From a checkpoint of a small CTC audio transcriber: adamw at rate 0.0016.
Rows from block 12, named by matrix and row number. Each number is 128 + 24 x the weight over the matrix's rms, rounded and kept within 0 to 255. All counts start at 0. Numbers have three digits each.
# short0: shortcut pointwise conv (model.blocks.12.short.0.weight, 640x432x1), inputs 261-347
short0.409:158099172116106117122140143132138106132143126154088126114133076168123154150097126159133135126123140101144148119102150084119154112137118133170106128139099188138154094156132128137162145105139145129151153106168173142135089122141126139166123108104127115153170130095
short0.410:129134154121126138120137110115148154116148125138107116136164093129142159175117162119102135085170105172125114099115084150176128121093160137126102107147123108138149114161127097122140100120142108120136130123170114139157116169103131092152137133150147112137122122137
short0.411:161080127142102117126109097154146146121144135141144191125144126127150124142135143148149101140109139139104060141142151154121077146116096034151120157133140112151089134108150165082112072113100138134080148121094099115082108145201117110127080100124124112120047141122
short0.412:132117081121114124106133131100114138165154072148157160106127116138173102114144174154115108081171100172143133140136121134186117142144123137120106118124146118149075069119100173154155112165152130141113136152112100074127161097101134157141102125155171108127117158129
short0.413:153112164133127105129116125095134124114124129161143126100162119145122124117086138134126092124163125117127160077097135095120134125133107101099109077146123122129113116116143088148138135116138122104116107124154112099163108167075083140136127152108129101145127139096
short0.414:120138128095106130178160166172109149140106111100159131106149108101169130157123124138138137173132103130140122178140152182132141146116120135149146091128086140132110124134084129124131129166154136146115090125082135111091122119116127152135102116154160119160122134096
short0.415:169135148125164134132084119119080111134171114125079113134104132188127159127144157144146132118119112132104112124157162160096103123097155159126111133159092127085162089108123107102127126089141104091154174122110148133145127120112118140138098111153135112121156135113
short0.416:110127117088142147091157123123145126119125131136133117156112150118087109115159148130128121113135089149165113132124109160131168122086115072122110176136150123075100118109158163152130157101134160154082123120126140119115160103122166167144112099151152140105115134132
short0.417:160124133113139147124148152147105144110166136130132153122131101117171149124158140137115103105125071131137118140132123101133125141109143113125108091142119104077111131089148113133156113125109147139111150144107061187139148130132115149077143152149154132145123138145
short0.418:116096139101109112105132109150144144134131140131099121139170147123133161099145127133102099102177099081180109102114106128110082131112112047142166104083126180142133131106130082160091124141123166104109106160135176116097092115117141116153109139112099131130105093164
short0.419:131112116077107157133140131111137159130098134105137146112166123108104075135140131134128104140108104105120137146117133162188111152098117139161092145098120090149085178114161144107126119109107133138094135139095143088103106178112147119112144150128126110149083110120
short0.420:079089143158130110084126099109175128115167105075120145132122106125139128117118167129143155174121142099153081104126130081114142127090141086123159138136112072149134103150095129151133124144130130124116080124107130192108139123167147131100118146144141133104164131136
short0.421:121120126164132091077148142109106110151087111143136151163139153128099161096147146144139156125124163143129113133155114136101090128160147076126137140134172101107131088128122124103105103131138163127124129087156098121090109091147132111170084128112156155091116138111
short0.422:166129139180145166139173149153139121118129117147123141121147150125123113137133091136135132113124127132135120113093121120100130134172115146108106112131145135113092091114116114128138121144085187123151120154112082144114099122135113112096162138132135155131155179102
short0.423:123128160120109141150146145144135113150146146108113135114162149132134147098139108127078118108156095116119114140159099148120141124137148125077136132108108134115125148113138146072159113093145111120136093152094126149110136149115101107092137130134118116090103092148
short0.424:129129094126141141092111142108108126086163127132140134140122101081088134118102128160157121148139098160111166124103130152090116079129133107134147111050103129119104095117092118123173126112090164131143149074117126137088151095137124121121136116116137145141162132110
short0.425:050112180130129166110100113139146143109135098134096122116127105174103140118131121105083103118149130109154128140106189112166153130130102104137109175165168112143143114146148162131116136132094159096104145127171141148174116088087110121125130107128153145120148135153
short0.426:091114112124132119089155142150151153100130114108087103121127133148118161103139150175128174196108140095108113102169065121129120121117163111110175125112093139106167134166117113135129110156105105116143140125099175142143115121147105100173100106156140117183096177122
short0.427:150106100143163102113133118088058105131153068125116096139128137129173157106133099146148153159137150148122123107123126145142099102118132146124097118131131130132114154135135131072166111156149127110113142097166149129113134145148099127163115023074142154140148104135
short0.428:132095089131149161105151110179131117098103127163114130179144173100122116078134157124076123147099129070129125155083146143149115100100130140131104134144115133154095133144128120133105102089151138134131113152150128143142182128127170166128147132126154165093086117139
short0.429:111120163135137074127138128119117085110108105142110098141138119136189110082139157123078187143126137191096149101154112125158117105141160113126080159118143174110153110077146118122151148145134131118134159123141128109108100167091159140128158096082158142164149122122
short0.430:102122162116121126172132118078135095098115161157088148169146110134134141128125140099140143113141071118149157101155179119148111127170136126091143181137091089095134114113159138118141133093114106143124137110159117132157125132114112128065119111145124122117115103109
short0.431:141131117126114125107148079139181142153091157091075097106103133128114134123111086167146176168117132106114136160152119142114113117084106116141129148161127097198145128162126126126108121103113114119112089143166167111096114144118153167150109115127112119116113091136
short0.432:157106085151122133078146128132177091150131127182082116137130168097124075138130119182153106174105134104137110147149168165146132124154090115176140170108116107131134145120087150161119154080113117131097103125128083089131128128125110127116142120158126125117141089128
short0.433:124121102122156080088158143159141114094168124131158187137130125136134109085126173131122111091106142138172128095137127150145173087151170153133157150109155131118100136137181121149125100118067163120155133140176093162126112128086125160110102120120135146098073157137
short0.434:113154138128127096113124122135174116133155103143105079133115141114127131123141138162180156145162129099125110154134106118124105150117128118147182154180129124171137079123113152082101084144155085140099120126109148095131105115166138139132065132110131131115149129118
short0.435:138177126124133117163106117126133102092124110140132091080123088114144132105129110090079105104131140122115116096127135103154135112130113125114132092141131146157124142151092120128109146107152149117097125141137150111091090097118120116126143111093123184124113114084
short0.436:159123151139137106130126104100110118114126108145171114090113113116121118144122120144110128062132121120119103130125111103091149097135100118107110148140116127135131129104149144093109075155084127135131114129138101138130086120116154103140120155137148159148107155115
short0.437:122125160128112137180131143099112109124126126126149111088098126122114093119142113122120110062116113131107142111187120098123123139137123164170115136130121107116078081134110133116146109167157155149143114119140179113109160072125191142110120114131144129103183144097
short0.438:138119140129148113188148146145137122115081161116125139101132099115155122143151144149130172140090110149157097118143112133161099126097117099179101135137136136113144129147114147106125112100165154108122073122134152131056127139123163147109099136142139150151151108099
short0.439:136093132159058115123131125084150160139132117156111138097159133152107092115059147072122152148103156139127119092116150140141135092145125109119109162136125143134102109182137109105107128139122146127076111137101131129155139146174103086125107114150158120111071128127
short0.440:072125115156130123138124110167150102117129094143080109098102125142122122148111088146115132091117104105170093110107086071097051108110137066097162144137122188139132115110134142092103110126156137118119133113128116116114135082142144180109123107105077136133090125089
short0.441:150095114150160126116095139088130111112138093160128086100133096128126092153102134157123142109074140082155121107134106118143113142115159158115129116115105119117163056126143114094132074109100138098138126131138152099146196114134125145138094122126162109131165122129
short0.442:172119098161098140145145093121095123127150081070138151132138148067134095147190134111149168134129091145092128135102119136148097112076122105115108110119161140118106088159133107120124070183118135161122119111154159115118175125126110086130115117168159124167095166105
short0.443:125101096095110114112129107178125154124129093116089103145130180127087089127099105137105125156128162094120138158136121108112164110143120137111093147156116140156096119128141154098137146147114100130151158137145176137164146143164150116122087109115079118117155185148
short0.444:115106135103113168102135100145121137142163059147108108076150099098106119089158142145148150113145155166149123178131141139154162125123138138169128125147139134136127090180141108136132122137138156145096127141131154120115175127097178153148143096128176134097145205117
short0.445:119107140124107155104140150134128116133113135155136068090080119134150095153079136124089106102137175128144124090085131142074145128149098106149107099131125146086145121107183107105111128141140123113154102120166137155172092116113088115126133119150133146149131145111
short0.446:137108130130096129116137162125114123149139133131093120149116106127106123149153149114148106107122167065177095149179137110143133152093141186123122115171109153166140134141143162105154151108130160096078118116140154126143157104168145145125146144163141138179117166141
short0.447:184147131119168117129124148067152116143151149114118146071095149127160137157134127135144117143131103126149118108116143156131110147097122108152138168098098141115101174145142174121123138127122111114115129135103137113101148169071133110096132157117140158119162113117
short0.448:130126141141156133117133119092109122096142162083136145140059134108114100120170128130128124084114115106145126166168154074141146160091120132139130153136102116086091094124125152115132125119091148143127137159075159129171118058145115105116131170102113102135113143123
short0.449:179087136137158082164112086139097141129165137141108145150140095094114083149131128223103174132084145110141149114096112166126086118082109125165113105096120151141084158166091097118119104105107155144136144115136162115095161134111114096122135163129135114160147100109
short0.450:158126109141160088133140148154126097125068137127111134138155119129153128127173141108130127142103114149090130110134106119148105104142125119136105106105129142103114102133122130109112122138102164131112119145133141119131118177142112102135112119094136162116138116120
short0.451:136148130112093134117151106171139121159142087120106110105169139130124106136130114156170108145146145147113111080140101150141187096094087113160115132111152109108127099149159160123112106124137122091131125139143136127099144138128103164127136128135069112134155134129
short0.452:101095119127124120104133116111145109134148117167139131135118138113137117123102151122121127144127154115102107116167118120143092084160146153095111152114118109185119105157117168156103139110121079118123153117164101093120076078144138106137109118085132068098116155131
short0.453:152119149138137127134143134141141104157132129131102122105145158137153149122098116164104078119139149137087133166093101137105133092165138095121084126094179166127162109147148122132141110100145084122074162091157131124140126112120139117137143111098157109142113138101
short0.454:155130134110138176096092131104131096158109144149118083092136122162142123173086122125125117120138134093150143135101123130084119104105127109086105097124132124123132109113095118105108134156142083114125134126146133116149109128158086138126145135110063124115117157139
short0.455:149140125110117105133142180073118121122131149140147137107137107165111158170101148140131117115152135155114150140106106122154118108135111163167106138104091077106133119118161139083144152107144178114127145112110098116134149112107117171139130139150199116129161147093
short0.456:154101112141093124111131150089140103148113136127081142132112120157121146159084183149104093120124144112125151133121143157133095118113091125109107103136139084127103171168130110137101133070118126104118145119117133096090126120156133189112117133112112094093099107138
short0.457:121104128169129112121102105152118086198156111125121103152130139144130120124146148129119132114139144114124144126127143109124140125100139112116140113109165114112161127138161102117114129167130129147141171116135113104117134158116124141106156126174165104146134158075
short0.458:146125133110118148141159138149131106137080113132153158119155118116157119113112102162139127155095134161118146140124096127153124111105151085147101157169153108143111140095147125118113117126137141105123121107161094125100123175082129139150103132117146181145121059107
short0.459:121113180137097155116125121143157135115135111084140106105099112126121099121161129140059101164167133153117140077094099121184109115110134161142116077149114127108109104117117123118166150107122114133143127143155143100144153118160147107181157146096089168132149074124
short0.460:133162091144086092172132111105117104114092125125128130120074143120120141138121127104135137119080168139089123107136143100166112137146081136095099144110118125104142127117138133115110165122097130123145174134088122171139109131114146114092129142109148137113136132115
short0.461:114095137161083112082126121132121137139167114147142149100140128156129082102131161147139115141168109091155115114136169103179131102107132114134154151111150124140068147177139120100138127129126146109103147104143130137128115091137105117139116121150133098148115112120
short0.462:150150113128108100105145122116159091117115111148130150138138139149180078078137099128131134125141133113043173116088127155120121113134134085129087146117144102134151117187118123119091138148104135097116182158143128135115129136137129102117126134065146127129116119078
short0.463:139172133112156132141128154134145134146122149143139118063114115148113129180156150148069100093147154147139136081159122125096168108157108158107138157146110115150159135142116136136111153115110145100117113146170113135144125125086102127114128116072119112115167110102
short0.464:122119134103106118105102114176122116118139118115087124106105092125122094142109085136145165129132142095167133147131095188128126092127100129166136148117123112153105145119124098118132119110098076112119125124092151117125114145153172131147086101083136124118117114141
short0.465:124114132110110132158114135079118136151122132105118144207143113166119135152117171138134147101150090130103143150111104149184144138121173146086138132118144158135128146111119137136167155127111127156151139143136133071149166136117138098162153136143139169131144104094
short0.466:115125144135107195141102118111146130123082134152114137099136101127161105099115143114149168124132122120119119120164105141122113097094129151120091128113130119129136130140139138122114124170122115105117166132181178107135126132159119108124105106137136105116109154097
short0.467:140151151098121128133155129122162138128131124121140163108185094110124078156114145107111129124129145125160202169069049155155137101137135124144109111071122120120111120158097108166168106147100155114138126078137144130126149112149135118140127122136161141153133117128
short0.468:143070147131143125151150083143157159105166065164144088117157101136097160089114155126193134130094150138130091108125151175129122110116148089150134128100147132153132120179123092118105119141095104166136108134112090117098146134166159106131099102119145139119115153108
short0.469:096156135146106125092130145136157145151161105118100153156147110140110144130171133120166116110155182109148156134101125126134153111130108166111121165111149143112084127128159115069156151141138106108116146122158075140125184140097135149139117112114129137143135157123
short0.470:138163159094123136136144128146103125092104107135095153096146204126160159124116159116134112123154136130104122110121099127130123085113089090134146114113146135132132172147127167126096142116111112125133138134069162120141112106124133110139096082074133139131107095157
short0.471:104145072089148116111127099160110113083128118117114105153169142142128143108111088141153115183089184160169088136089111089162107084135143131168175147094138118134118082105092139147123130135137114133120104146112138139150157094154104134145160130106159103104097136105
short0.472:103137127120132187132133116137150106110151118146103106089098092150163128125119117149099120092122135157166157150120102147076127091114146113105121088121123083103159075127122121144118100166124124123120130141122140135136127086129133088100119132123128114167134117129
short0.473:132094129125083137126145093148135105112118072145113133122168117110090075132157153173178128143139129123112145166151130139166093135138144088127202128115139126137145142144122129067146139130131145111078130153155131135133145159077169125098043102165120142171128158136
short0.474:116098147108162152177134099112163117112133136145119134092114149136110127135076162122123188167107081104125146191137104151152115120159096102125150148116139142185146102140104111095139134125116132089162121122158154116122123124111126147075130133121091117124127144122
short0.475:136162130111128159149131154090118114076173134149118113112146098140128149090113157164155137120120122131157155109121101148111141140119108157131125130127131120117125099141122174123153092132116132129112135117118146119148139145113105092157157158095156123118133118144
short0.476:132171121099094123105116137125086162109105115152146137133179128116120126092150081137152139141154179122149110125138155098139146170126152124117098099173132131104115121132186088095104106144127089119175123106155115101130195151108164157128142099119133162147165170138
short0.477:138133122116144132117121169169129100125139154139092098183124149090124163127135091161096131107109121112098120166158144135132137108107174135105160106124136122133067122128158122167142107120153106137106128132091141149160147086133110128081116125119108164127115122154
short0.478:179112112148115132109133156145143128114139120141130114163131130153135099138108101104127137176116140126084146105138114127113137118123083116158131106178170120088106132159158138128148128108147128100108174136176136107082126141127096130119131148134121134152115099143
short0.479:114142098157114099158156115150138133133132146140140130144145161138108125123114139161132146174139157108132061166130173101101160122126151110122105120115109128127121119103125102142091139119096142155117132150093158134126134103134144118129094145141088123056162115155
short0.480:099127171152095126114159088098141120123189119125100142103147132133108132072168108126135150129145109129101079146144113125143109084119119124148106142136138175104110149114100134094109118128111122125112137126079108125089103104091139120123109073154122146131114135088
short0.481:158161150135139154172168156148122132121117141102158139161146126119097130157147150142111144133160085118141161091087117165114106170122078113140119104102149126140116134118157145102146161129174109131157131139173151123113144131144149140131131136164130159137106149100
short0.482:149096110142160129096117114111139100130118149143150124108121122135118133138108114108130101126116127142098163123135120142098116076138124113108136145125120122125156106137132129156159151110127129110139139135135127111147157114142158154127146140128139100108106100119
short0.483:105127144105103121111142169114140162155068199102158165114136132056121115112167129108168149164124079156136110111143131111132131127113142130149125137143095129141110112119140123114119103113119164153176090147155155130109108156129127169129128140169142108088081150082
short0.484:166135126088167155106175142103154068108099142139147094112095136109110132114122145162136125132125121129120118080133159130155120118119124174127109152131136126136149117103128147155122183096123102110128154135120157099182143114084120122115155122160118118114130078119
short0.485:103105100134133131095137136115134184121139084121111141130132120165122103114122156124193127118086120126116119154147114091097113125134123152120111171142126140132119126141115129132120139129173101095158128126126126121122148086096156149165103115106133110155159119100
short0.486:117107133086122143170119141069107099156091128133121128090127083147063167131104146125188124119113106116140136145070150123116173160115091132091140185099104155167134121131124142098111132122126101162131124143125133094133073129082106142109148122072136125131159099105
short0.487:117153142128172108061148138121105126103153093156135145135127118179128093114127102135104064054154112129124121141116149120137117109118076159156130106094134108110148085117140118110107130158118111114147117116121101131180133122130155141126145108144142072097134153123
short0.488:142104140141104117137121101082123097179083115143148112131123164085129134082117091143131105094106138107105167145106105130107075123095114093082113153109092116116110137126129126122166114093142157060130112105148159128089120121083128093161120121111131151086128097104
short0.489:108140155117137139112129136086145152123136156170127158119123149115161123089148095136166134114108142104144139107160127127127093131127155124124135164094163104104122111160122180092134106125120106090144134135146111150143132109154118104138121135167151102156131151129
short0.490:116151116141138109087143128136150103145094093138166121130135097091130108128123145155147135126133107084148148162120131141108102134101117140117126127162097119109133080149122134170165115156127130115101112122105102125103126169089187173147107097145127132145128117119
short0.491:155107145119159152113150145126126174085133125127157107134139134100104099109100095180151087140142143117122131071149112133134101149148139120129145074152129137097103155147177129122141134105107119123138179150122124139157122100151168107138131144122125139137092115134
short0.492:095088116117129130102121101121121077104109131128109120149119136164160158104087153100153128158121144101108158142142119134178111120133114088094160145099105088118138143102100129114144064144147060116088091171090142146152127118095116114142115135111123113104111083136
short0.493:094120110156100126106136138099119112092118148121144143152134128109132161118146142115144119161044135167118132134123101132130085139171145118106141145093139129169117117159103123138197122111166090119143130137096128155142147142151174089141094131140139070124128128123
short0.494:136137112161120124107117137081094118143100086119139130093107112113116129140145126078119081116113165151112135133122124131125144112145099090083130114110164122122137099138159125127134167132146156123151140158090088112161086144104169163120111162160143123156125132102
short0.495:151164133102140116183111113117121118117143118142131134109121120168123125137117113162101111109114169145149137155124130122148122106123131137149125116159083144093127123165109093142070056151123125144125109094158127088138148091103134131103154105109114129155113133137
short0.496:132104151134119082116154113133135153131162139138151136079132119122133155123172130128098135122154099149106106170088122134094126096104104115125102125125143113136088157114121123121137095108100136141111104081129182152101135150125106116104130101114142151135129133089
short0.497:130072170123126104112114112128130080108132151128110065093106098143111118119134116130157168124161182143133154118095106141137129133119103092123155129121176096181112114164095096096121112141121138118109141093114135121148131117111083097120104086148151126149182141099
short0.498:153080150142149102107140144121058131141126141107137101098162078137145124148111110124101104134093110120082156116111112116078114129114153090133119111098150098116162129146100113150137094150156090145140108123107088104078139133130100146114077154120141088126112162147
short0.499:140123100121107077106120126119128103110076146130118124150146103143158132109119098131120136138175153091152151137094113111117137132152175113145104147158103089100082111140121102130137088109132165180126083099095079114113180134095150174148147075075106177124130104087
short0.500:161152131157154132102117103138140129127119103126103101104114108146147122139112136109105140122117157117129146113143104127124157127117120104089115079135155111107151114101135103128116077161111119135137149092115155162118091158120118115128122117076113143106125116091
short0.501:166115113095174152140138151110133100127186147096145143125124133169145086109142137155144104134123085162114161166124121117133111113129121087131117167123164131129120109135120149140126152113117138082127133177132095144112135073131114130123157167128121131119148136115
short0.502:120108158156133103128133096143113113102126122109151119144089091131144088126115139112107115136107116137124158157121141132103126079134148144104111069097096123113136098117136114145134097129161093177142137145115114090121153138132135112157144147144121119123083132090
short0.503:157127124130104160131173094134142137086132110097138108154119123116140139097145147136188144118146117149116118121132116154142146156139132107169143122142097122120099163140112105102132104146175138104095142118134147121148152141130118109110120141189105096160146112131
short0.504:154156142136109119128124114156099120112161103108107123133069124167130130145149092097099167167128145149151104146138121086114179114135111129119108153136151155133096120139154143094114124122076142163069129144086137142158099166143110123147139111128125106118088166117
short0.505:126125128147138098133164129064180144149130145091139113138129142115157120153145152104091124138185120135151103123123149069152081130144110170150147156137141166106110110126107119092167166124075113111130152178142140123192137171151127124094127111138166136148108140143
short0.506:117157107128113114135121103172136137119140090130121130123155146108158101150197117132117100089137144048155121131080149118130148109119091107116114106172133151105098155078133105125154137143191127120105140152105158144123156163169122139156149110130103159129092125114
short0.507:115143153134123080149152121134159155122141105132117141130081127157122150126142104132109139169174067115134089151120118136128099111098118162106114129145111141135109148116134116086178124114133141149137110172111157143112127147152169139129105103082162146127124118106
short0.508:100149089115104117140148140118100107113104086139130149110127155101121147083142130210118167129122171138126120162094145143156131108147129095164111116128133148133123132163110117124084088150112122105116091106160134142084126127129104101142090122108129104118140133107
short0.509:150102115151120127152156118137100124108120103125070141134115132103123132142143123160151125160125136116105132057156075157134110096126110096160154145104149121126093151111078112107115132108118130091112122101121164113111102120129157105122112119170149115133152127127
short0.510:133144128150169125125132085131137167125138097102132160159118169134151104131063161161129115157126124108126111136110101129105116103127093111110122145116132144167108174130091123166135159113159140153093111148102129158104110155151135114117108146111113143166081122107
short0.511:137175124131133140133128148128122165115143133150104102146106129118053154151127145128142126109126164126098154097145122093111086117137145149109134107145137087110141095068124169079139139113094122040154132129131112119142122141119120133079094100141093118147117121122
short0.512:176135101107126073117153155136121116174150120120168152148143136133128120095156143136142139128144128144114140138141112151150111130165103158112094140090149135135083113133137129062166134140143113075115128089144120119138152114129143115142108114117164109115138132119
short0.513:126102101118100154107161116117145150170130092140099142104089155115119120122133109143161145169078143104148111140136146168149134121122162139147156146144163154171170142137149123131053087149107117146115123134164117142098101093150152143139096099164148156102104152123
short0.514:093049134140159130156082070174157152117154090111068119147144164098115102099132115129110119102074108117145112158099121134129163104083121129127093152164162177124101090151143147086133122154121100127147120122130112085099178152123107134116107110154093153103122176143
short0.515:118135132121131166108123119132129084143098152111126131149127114143134077096147079132122121155099145141066122122104109098121114082116134128116110150118120112154103149124139134134127136133147107091143097136130142100149147128094153138088150149103142151122111132118
short0.516:134129155164156125140109137180167149144154130111143110099095115138179106116154163121152102111093094160089145137109099137150109167133146137095172156119139132110131132110121153150122152142104143151142140186127120126112107137091158112127129144163129134168165167113
short0.517:150157123177136132134144119140122101144117128130143125141177134101153102137136144132126145132130079131139167125115075138068105140103149141127135121115153089130079128117155159130127086133152130148147137109144141094138150128112110151094144143153156107126166121108
short0.518:140116154144142166116099110174102126166134093118129093096147160164147122095136167180140138139122150100128102159076125081130111142124114071133135116123197109105132111153133137108133120112133118132152105125109138147137148127139087095143111124142090133166146138124
short0.519:144127142156131122106131096110120101135132064145101127148166110112119120156110162172127110121114091130108111105126072151093119114103153104158112078116100146165088133119147126103128143147092113092096117115134149128159112171172146105105076118145096135135093128131
short0.520:129046156152112138143159096149101117078159097123119162146126139151161158116117120096131132171152112140129131099111120179143099107093114124115109094103128153093151086153145104128147102160068130117100147108160126127119110144115156151119130123140149140152118138127
short0.521:128136140173127127095167092133150114190117072152106126137170124114130093151127151135141122118177174128158179096137125082167139128119137122134169116150130068172106123133194104142146139132114130160108122096131114110139117112078132146114069102122142121147150114134
short0.522:097118110113125103115130149139159140165137107129149125145118112157083140150142166083071149116115161156160126172160184092122097125128164122105168117142121096116142132113152143150146111155146135158143127164156147108184097125159119107121138123193168120143076110122
short0.523:146096100146184101123147119110131077113124102073128122161128090102103123186094106133139143106104107094095148127093102132177136102119159153083092118102124109126125128124088110134151126176105141116153125142128144134134207122111125146114114139112139132159174122112
short0.524:127129111071161137136118130115145180108113109108145097183174137105138101165124120129117140124169077126133135129129140137122126137123167150163135105113115133115111180176141109078130136078145127133180102126105127142113167135106114112135149132102119121140138108131
short0.525:122125147112139148164144169103191152124169109148121129081114154081102137148134142109112179076143177126127184145125181157154162098100171190116089119160089141193182122154118096116151142138063144096169109122129108148092125084125147165133130091096096158088135106147
short0.526:123144099124120155103132146104123119168147139173100077110099100126076122148107139132121086088100074117136129130089166118113129165163114160080105122110133113120104144168088144157144143094155118114111117122130092137167149171113121086105125156118107158133093146128
short0.527:098121097114106069146131145113130138137077146107138100144135136095136140136138176133144119127119135123158090142103176120176122151136134138097160164144145114075103121123156130115117109116098137138135107165129140155154110158141146145086111125152091158132101146141
short0.528:162097125129100138159115194111098114142140140162092135099108104147100101078129167119132135120116149155129101138098149122126075109129134109127137133074148097112122107142140148127109097099155141161095108128127129116124126137145087185160114119116135047116142114099
short0.529:147150148089155144106129147080102083152149102129068134116152114133106130126142155122112095095166119121128130097118107132144125094128161110121096114173097169152108138138161135149101135138174085117134125117135155136114172153116103138132173154127101119109159157151
short0.530:060189123106125141189147127176145114163126076150098091138150132103171117060150097141114181101114155109128128124101097126140117157184164137121133143135111134143081130127107158104131110147124111123123125104123103084117137087140106122144157097114118137090157118097
short0.531:143114160115137171145062130131159079159135109127152108114146080101145099101128181118074101139094123088123104124110140102082095130146141128097114135129116176144164105162109140123104139120081129085127111083141139130087159145120115200117106119136148121133133140085
short0.532:095110121137161168128150075120147124113171127116070080165132159118120134126123164118143158112132122094144106141127088138124078122103153136107153113146131128148126168142107127131157190108106130121141102142115133149122128126122114140148096166085098137133070106144
short0.533:099115146118144157120128117135153174136086111128082148158182137108126043176146110140174144111118136111125177100156093183153102135122127128149128129133122144079129151115140083111139133094087112082139110123142125071167149107134137122146116138186131115165175124163
short0.534:129147120102170113136170123130132118120131134089141103115120088127154140131149128121095143129146116130091138124144142116110141098140161122126135117158120096145121100098112131149122099126088134081126145129054114158125127125123113131115165126123139127143152138121
short0.535:144108128159111116126142127135146142147117128140138206151115115118162132117145083104142123127082100142076087114136133122132108134123116115140133137085137108148137160122153124141140118128132149122099132143063118109104152147116119136128094139134160121133106101117
short0.536:085072147188170121145157136134136132156111095100124160154116109116137143155141142112161141148170112144169104113139119123109111124074159115150104117142117147136084157138105102083167159140115169145070111120141123169073143181146148130112120123158147184153114172114
short0.537:146110105156155127118123108119110117155152092138139127155138199120126102132152086170156085129097160118128143127091144147159143129167113108107159144120147152124051146174141140113110154163143089139122161116146097099112160138126127102126139148144109122116102147139
short0.538:109105114127147097119146141120148133082105134135157112116117131112113131130111117125067134135132113130128151106127135145078128119148100134105140132167144099101116119165127145112162117161104149125140122112176132153104110145147121127101099089138124122139153117116
short0.539:095099131147142162132153141125118143094112147188128109105113103143108149092120136076120157077137150133101120067128139152104176093137133113131119109129118094097170106126135134149152137148101101103109099107142080127129097068105117106116124115126165140138136146132
short0.540:127161135110142149145095169114124131078147140151121042115093086124136140113162129170140132058118144138137125124173155127124120140128131173116137090117128130109136116102104137090096126081179101115152127099083121130145138174094132123133152140145122149133126150147
short0.541:123073101098123121097136169140150145138147100141147140137125128136154085137120126149122128127101107096144134153139141103148110133119123133097093110133134116178080177144163097122139089061141079120137131163165146132079169158132147096157134126108127173145121126116
short0.542:117172162109118168180123083098131149189122108103158141135140123131123103138065133072148132106163137104110144122145114108089117131150159105112100118113158132149156150159131116123116111150128129123160087128133167095133118144128124156135146117106162075131166121101
short0.543:118148149092114132137117115085131106114133125106139109103107097117101140102136113149142131112144119116092091102108145111131112132160149147090119116137114136071141151150126189141109104105117097164162136136109134119129140141196162090128109113089116081131143101136
short0.544:145114108128081099137120086074131037118135147128099160126124139184141143154134148143160191129113136121152141151134051143138122121165087119083118143132138109173121132124117106084112107135129111156109123122150117131114144097123146119131165132115146125124143118097
short0.545:116099152122107153146101086110152136086128133140097074125138103158151136100133124105141130119155134174113154177095121099148144151144103130125126105086135109086142100154118127037144125169128158121102134139129119106109119133128127113104146139137183108102116128087
short0.546:097101144144131108100108140145138134144116117145053151112132119117127114142146122171125166118148144079157150140152135111141131109128132108118130154118144162126153099129102132138096132081132159115124139121144135145122134112126101156153091111128108102191140149115
short0.547:133106122166134127162139147178146132142101114158120170166122130125123126064117131141154196154108137120153153181132142146098141111140117130144158162080137134081118116150096130148157100171147136128093126095160133131118110130123106131119105098141154093127123130131
short0.548:169158161133134100154133136147156104155075176128116103113144131134148076146108099148122157146147135086120128136135120145070118173120121101213089164122153156121139142119135163110128130100105104097107124120134188116134133121127111142102103117127139145104126119146
short0.549:128162107168115103086104135103110124136131124143099156211126126152102117111153138101162172161121097140142081146143161090161119113109107096119121119110118160129134101156111150122152176133126184173075154155091144126112117109164124118072137117126144143125147161143
short0.550:143091116106132144092128127100167096136115114147125166126116116119134100125128120135139149134129104074172105114169153108142096107108128112149128151107142101119090121129105088107125108160111114133107124171120071133147158126190164115181088120141112134140107122129
short0.551:180132096132109116103135127099136138111155145096158118157163117115129123155103110094152124131148111136081148082153112141146127086117131128115098129111162106137098115135134123107157156159105108117159150147115121106144164163094119083107108113153138142139150084116
short0.552:128125117106143156137148139080123134114134146147103092118154087138179139172119149124163091117128162157097156117107106149111163093156134172167116125161131146109099094118109131168140100136174096135144140128118132090146142123169142088162120147135122131150156088126
short0.553:119147157094150152141086152163143125117130144171185129172142138105158101088124159155136116099174104171106116133149143104112139140175160148156141164119091097143127145105122124136139150121116103112140137142135121136120143135116159105106148113119104119162148109124
short0.554:114155137124121117102140126119107123165120090132116124139154134162092126126140134158142094144103110142117111131155106112116132110131120139109097119129113127120138099167152118105173117179172115131129099107132134097146187093133148153130137167150148115128132156080
short0.555:115132109127123167109164115110159123112132135125095161127197158140123131110106169113144089139082113084140094147132116143140108135124113118117184160116161122123106137105154145135098117105111151107107128137115134115098096138172134175175078145130172118130144099116
short0.556:136155117136150141138133156150150135158109110173113126122139120088121082137144137149125144157126135131123106128130101143133128134143128116152106171129125099155157138143138125139107128120140107123108099139132143142170163140158126172131052093133130109131119111133
short0.557:107099140107158145072123125130156137145158148118074135119149113081118113089135097135172118141136136076119134113130111115145094154113125079106141126134130129137124146131116131138124143120137157125160115074136131117131162089157142136123133122135104110135164120146
short0.558:132155102125124116110164118159134120140148102106110072121109098093156110090084150107104120102127110113174091103118129116109122119111146161118137093123121109130135118130099121089096119162131147144094075122161166118094145121165133147157154095142139113153139136050